Weights of a small encoder-decoder audio transcriber.
Model: encoder activation squared_relu, decoder layers 8, decoder activation gelu.
Data: trained on short made-up English sentences, spoken by a formant synthesiser in many voices, 26041 training examples, 26.8 epochs.
Rows from block 4 of the text decoder of a small encoder-decoder audio transcriber, named by matrix and row number. Rows with one number belong to one neuron. Each number is 500 + 25 x the weight over its row's rms, rounded and kept within 0 to 999. All counts start at 0. Numbers have three digits each. After the name is the row's rms in percent of the matrix's.
After each neuron's rows are labels from the 100 texts, of 14976, where the neuron reaches its highest value: "tokens" is the input token at the peak. Only what is clearly more common there than usual is listed. The data: short made-up English sentences, spoken by a formant synthesiser in many voices.
# fc1: MLP up (decoder.blocks.4.mlp.fc1.weight, 960x320), inputs 107-213
# fc2: MLP down (decoder.blocks.4.mlp.fc2.weight, 320x960, transposed), outputs 107-213

fc1.389 138:506505499498527498486528462498497500499499486500502501505535503494502494498474500476488465500436514506499524510495500469508505494525500498481495479499503431502498488491577508495517519495500499496518499474499502482535499495500499519482500506498503500498500529492503500500500501498519495494500501497510444493500500458497518
fc2.389 195:497500497481441487498499499514498505518501503501500513474500498500477496504504492532500455499659498501499504498501367503492519483501493503461500478507496502548593503485495499503507500490510525505510496467498500502514516514505496500515507500519497500501481510508374509478501501500509499501469519498501497503484500492500502
tokens: "u"

fc1.664 143:500510500500491483500491500509500494506500494499500500477560500484502501551471468500500469509500506500500500500503542521501421453497497552512508496510500344500500501499492499500537505454500461499500500520503500468500507494500500500460480500433502502503412512497515500543499500511504500483547551474491504502483515510500498
fc2.664 110:502498479508613500512500523500500487513500498520497498501500503500505494502500468545498498499322493506495499501503498501500537496506500498500506495500500605510497517488503496501495500500500498474506506489507501500500471500496500497504502500540487507502523502492500496503500482489510522501507506496500509497500490470501500
tokens: "h"; "l"

fc1.15 110:498517500518559523499464500512501502531501500529511500479500499489512500543503460503490397504504500468538501619501501481447492500473505525521505488501493474508574530472441528502500484500504484491500510501508500499501498504501501517459500498498464509511469515498500494499503493509506494530522498499486444510519522500547489
fc2.15 128:502502485512501478498500509499479458479491502500500518538506513499501505501499502441510486502511500483495501591487658500501504500499504500483503469503482501501477503500489508500526479487500495528500499496480502501499502499499494511494497470426494484493484504502551504476501489500501507501524451521502499498479500499499523
tokens: "u"; "j"

fc1.170 012:500441500500501500500500499517500500500500500500500500502500427500481500497585503446500507500454500506500500500500495500602500500499491500463502500507500500500500520500500496500500500521523501513509500447500500506500500471482500489500527500500500500500519500500500500499500500397497500500500500500500502500500452442500493
fc2.170 008:492535512505564492490479501511485511497499495537506513492499492483494501500488497501500500469499505518494497495499499512425477502497502519566497502482499505508505549523493488495482491506491499502507496502500488501501505510480497603500501505511500501501503508502474500511501506621496479511503503504516498492502507497507496
tokens: "h"; "f"

fc1.590 106:500506500500500493506497489500500521531500500500500504484631500468496502567482487606489497477485503449538493496494500478500535480503502500493500503492500494500500514505500507506504565461501475500505500500488496484513524500500500500472500496493499524463500506499506503493500487482500540499515541400504500500500528501492543
fc2.590 095:500499504500544500489500502593500489500498505483502473499500500476500500498500500497504374495505500507500500501509384509503501501503500500609498515500502557500501480500500500500497501496495500549500496495497498498499500500500491533500496472626502501499633504501467479505500491499501496498450508494500500502502500422500509
tokens: "r"

fc1.465 084:500594500500500500501501502498500500524502492500494500471546500500505498551439486510497483479498497477500494500501506500453500489500531509649503494502495470515500500500482502503500498500484465518510500502500489483514544497499500526474500505496471505500418529492507500604500475571515500511538505472500491500502505514500507
fc2.465 011:503500514508477500500500508504500502583499498498502498491499503488500501503484497495499503497500534523497500510505496521501564498488503508510470510502499499536503513520500497498487498501498492503502492500499491479497496500496496488499501513500504508497501518498500500511498499516501479501501507514501500497493507409494537
tokens: "r"; "n"; "h"

fc1.312 103:496502519492515494502525502500509505502500496499486500534508499493502436500491495500484430485523482466521495539501517486477508524519499504501500491501502463506557519477505501506441503498483496500499515513525490499529544507500500547462503491500496504503448500467465500496496498524500493513480497500477506501500508526557476
fc2.312 111:498500500495562494503497531468494463497502506501498504501533503498509505491502514492525498500492470503499488621507564500500520500492500498536501501497491468516516501527492492506494498497502500527510500500501501536501499495493502504500534547499506479487507495501482500521496496500499475479505466508500493495502497505501518
tokens: "o"

fc1.362 134:501497500409491491516527492486498509518500523496449498507541502500501453500500493499501452499500488449499483452496530510455499509595499500535526473500500491492501492494524498534495475521407483532499502500499481502500518500521430518448501491485503500510482513506500500500500517501510496548449527498451506501507521498501492
fc2.362 210:537498500531421524500485488499500507495500471506520500476354500480509494517508499485501395499638500597500492470475581500474447500500498506510523500547500499483508498505500500505497485559501496457514500504513506548498576500495523475500499500500494533504487500499478500521483543496518491501499499499457502500501500490466499
tokens: "o"

fc1.685 068:500584500500500493502500500500506509534503500500500506497528500497500499528462489624465383478478501457532493492500500501486494500504510499526515506495507445498501501500490509502501507500459453494502500502501496493544554501500499500460500498500491506500425501495508499503508496529502498502527550433497490505500528510501508
fc2.685 022:492500504502558501436500502502499502521498503499499498508501502487501501500492514497498499499499511520500499500501500514490502499500505511504492503503500498501500500505478499500488498500488498503499498532499500489499503501499493498501500512502498500501544529501467500504497509524500496501497509488504500495498502490501507
tokens: "r"; "n"

fc1.291 127:500500514509524520510506543501509500522506508495498511498483507496491500502516499546484460497494500431508495548567498495481470512501502512522536503489595500536467507492500500469501508499520470505506494569509499500490545567511497502438500487500500563520482499477500506502500513524515508499499478501470491509500531502464505
fc2.291 174:534504494509511521510497480499474526494484500503502503499435501496473511500502500491500501501501501520487495604500501552503514505499496483534498500510496433501486461451554502503480472509515496501502499476496504501491549477494466531476530619481498466503491500502590486524467499545501499474500458503484427500493483562501487
tokens: "r"; "d"; "p"

fc1.127 161:491507498500527512499505498518492541571500489501469494484521507457505500508494467571472436504479520462512508514501529493436456455501502528547500487499499500494511533498505510503544500497458490501499500500506462495504499504520466544454501500500449504510484561497436499480508483541500500492504541500503485497501496491527507
fc2.127 250:496478501501604476486480499502506508500515502449500501512508475521518502472518513523502496486454528485496502513489520498489500502482501496547485508477500587607492497499496500480501552500490514500497500502495498498500499500498498501506501539548509503497506503513492502502509508498478498518501513488495462502509510454499500
tokens: "g"

fc1.543 148:527500489487491482461500500492535533519500503497502495498500507462539521499529454542479449559509510441523466506503517495451500456513495502489463491515494448475512498488505508500516488517502457501494500502500479482492506487501500531480480506468486480499435518495496500494505514532465504501539556423489500507506502534523500
fc2.543 203:500470512499498513512486468499480478455511535528512503487538476499472499529486476466499632503448501523493500491500510500504490486499500500497498464519499459499498499449506527475543494461499483499474519488492498499497500481498489469488496500496503500491486500502567514492502428514534460492461500521487510520481527642475504
tokens: "g"

fc1.507 222:498498502511501500519517500502485505505500510500500500486454480491489515550472485515463500499472462500500499509495500556500495500497502500545510525490493464501490472501499499500562491500499464500509501524500504494503500493501451462440441492489500501498498461531516475505581486516500500497515528522477504527500549494484495
fc2.507 215:522497519494621501487502514490506486505502497498494503508497500497503507488506507505500500499369500492501500540512476494497508511521500504635488499497505556605488503493500496504493506492504506504500517487512503499501486509500500524505480481512502499503617500500532500474508503456503626522499497508508504500500496501498505
tokens: "g"; "s"

fc1.528 108:488553506494508489504528498500501504501500493495462500536509495499530385500501488524500435488500483378501484498491499487498501512557498496497459483501500436509515487497481495522515467514435485503510510497530501502538555500503436601476505499500499502501462489485495519479500512547509494519484500495500505500504511522500488
fc2.528 056:471585513504537500506500499532486509497490475561514503517499500502501494532507504499497467484537504508498500494500533547510426506499482499457517488497502469549536533500519506501500495502514496484515500483508582492496500501504494504497520509501438501501398530504474503487494502497504479511501500478503490496502501503500501
tokens: "o"

fc1.706 113:501495518512509509537489535567513514536510501500492515487492496488500496559528579570502482383480499450499515532545494499489460500526499458657518511500534493498500448513502493478491501499493487468499499499502518500500495501498500558449500486499499498475486485465500500501500546540525486473550438458448462555500502483511503
fc2.706 185:500510500505523501506473506497498499499500482512498560487467537496487512503501530452529502515541500506474503526494420502497523508484499508598500500511494501502501484520486501511495450519500498486525491503496589500479510501484498487487530431459530497500504494501550496505492523490505455493503480536511503459497500502488500
tokens: "g"; "l"

fc1.274 169:490532501523506500500503493434500497501500473520501531498502500513500493535498501487500500488467477499500525501500491518500514526517504463513465503503490401500523455525500500490516435457449468465503500501524500504547541500501483500459500485447500500493481498487554499504500498511511501499502468500502475502500589483500478
fc2.274 142:480518498513500504499500500508508500502500487487499503499441503497499517496500498505495500501568500500498499500501500503515500497498509504500501497502503482481495495499501499471499504498486486484501505494499511500500500502497500518500517497465500500500494502500499501495500473456465657501505510454482500496486499568502502
tokens: "h"

fc1.181 105:493505500503585501500501500530508507500500499500511496503524494505502500512492498500497387448530500480530510544499511500451463505490494495517500500500509486486604516500429512508474462511489501498503526501510492501507547512504500513429500459502490500500454509464436489500500496500500501536494498500485492506500525499583480
fc2.181 081:500500501503509497504499522500499458504497501501500510491514505497502503502500499500499385501564501498499497555500751500495531500497505501562496491505497488508515500511489500500498501496501495535500500495499503494500487500493500508495506498482502501500483505491499502454498500498500498501513502499502502489498501477503514
tokens: "u"

fc1.600 221:499495500500500477502528499528518509500500483500500500500608500478494500531500474521500451459484489480541487507487498496449418468499524539537500494531540498500524514501431500515503500564500500501552500500500500534496598511500490505463500474562496570498487532500500510492515503508515500532500500498506483504500509480543500
fc2.600 218:500500501500500523500486500499501486453500506504499498507480500502501494493501500499464500502431500502500502498504531500522503500491498493485500498482502498498371510501560512501500515493541508510498498500493501501511425507500500500500500631484520500500500499499508502546499498500500499495490501437497570499518499500472519
tokens: "o"

fc1.244 184:500527501510504499489508500502496519506499499499500500430507500500482461523438505502499496491483516539500497465500508513485470501498499492619501500480503519502500517506503511500490500500448529528495500495487500480492459507500501508500501500510439500497493508508526496540527481497517499531500496477517413528499505526516524
fc2.244 193:512500509500477493503495495494503503465498500497520500508501495478510509494502500475498380511540505502504494453475637500501491510500493500445502504500501477411485520500472499500482500500512492542489487514496482488500501500511533474505474503488519492505454506503484501504505531521497445543502500438499500500507517512491498
tokens: "h"; "o"

fc1.419 041:500528500500500503500500499509500501590499500503502500500499500497501503500470499585492482499432497500498500500497500499472522500500500498500489497500494441499501501499501537500499499497498498500495500497498492500552498522502500500500499502487500499500431496500498493499500471624522500508510507501500506499500519501495503
fc2.419 054:477521500574499501435499511503479467507500474502499505457502546435554510542459502499549500500512509500419502502502499510432537445495574526500500385500469504517550501504499498500500498500495500499500486498499502491498495499491489499535500500493468501499501580516468502502482464489538497564501489504531502480493500482496504
tokens: "g"

fc1.350 081:500605500500501494500500508500500500535500500499499500500535500501500491501431492627460401492476501437500496501500501502497487500534506499544500500487505471500500500500491501503502500484453468500500500515500498486543521500500499504462500498500500500500462502500500499500500464521512501500511522455500500502500532503500500
fc2.350 008:501500500502558500498501504307500503512499494500500502499503504483500500501496524500500495499496504504495500498499493501479500497499508516529474497525499516500501502502485500500500419501485492506500500495498502493500508501500498504503505506512499500500547544495427503493496508518499501502501521500515495487489500492501514
tokens: "r"; "d"; "n"

fc1.91 172:540500489500530477489496482501481517517500497495495498484501481501528505506505508501501500500490531500500478418491496598447503522504562515495430488500500514500478541485442520518508438506498507513500505496476483495503549501504472465455474500502497503489501538523523501508500502499496533532495492502500500500513498514517500
fc2.91 288:500499500502489499506500503475581496482504498500498501534529514496500495493501511500500507499413499500532499500500500404536508499496507507499500519500487501500374500501500500519500577487500500573499500499506504498503500498498500507471501501496499497501500484499525500518478500500499539466501500501483517496529495500468499
tokens: "o"

fc1.260 183:500500500476501500537506500457492504529500510500499495491500493495499498525453478513467482536491454501530500501493500490501513507563499483502499500501496447497546465500520500502474509511458498485520533484500489482544500501501475499461500495502507502510508465486500473514534475530498500499497527511502512500504539501500512
fc2.260 194:506500503499569496513514500500478500525502545500499500498505500500492500500500500466500492499375501481500499461502503500523497492500501517506501499485500594529500500485522496501519516501499500508499500486495497500500435500501498502499480496512513523500497496500500500499500498480499477497487501514501514494499498367473514
tokens: "g"

fc1.755 162:499534501494498501499477481562500510555517478500502500501616507449513504496501502507500500498504530500500500471506454500501500482492481502498488502500498515507572502497497537500500506499503500481500499488503500480523510500500500573491480499500472492516469639444421505497500502516485500503503558461499500502508488487524485
fc2.755 175:456460516499491521497503504500493498433466527492471500538539509507500480482500499501501492499503500453500577502459548502515534496505506500491501500500499502382501502534516495500518521500508495501508504501499509520498514486500542499503515402397483503500497501504479514501500500499519452502489495441497595500498481500497504
tokens: "h"; "t"

fc1.373 160:502500501506484514496504500477499498499503494500497567418523500511510484500430484500500495493492492499500502479507554500483472489497511496600516466501499462500535494510483495504505488501467480500500502506486500400504511508502498481444487500455479501502425509467515532537500500500527500558511482500541492497480550489511543
fc2.373 177:460525498500509522477482471507475505530510472506509515536462499498500500500486489514500500503496500506497499451472487524499519512500514500491483500502489578560487513542504503500475504498484497504514504499500497516504499503503500500500502655574473496500500486500500541498500468500500668528484510501537486502500516500500473
tokens: "h"; "l"; "b"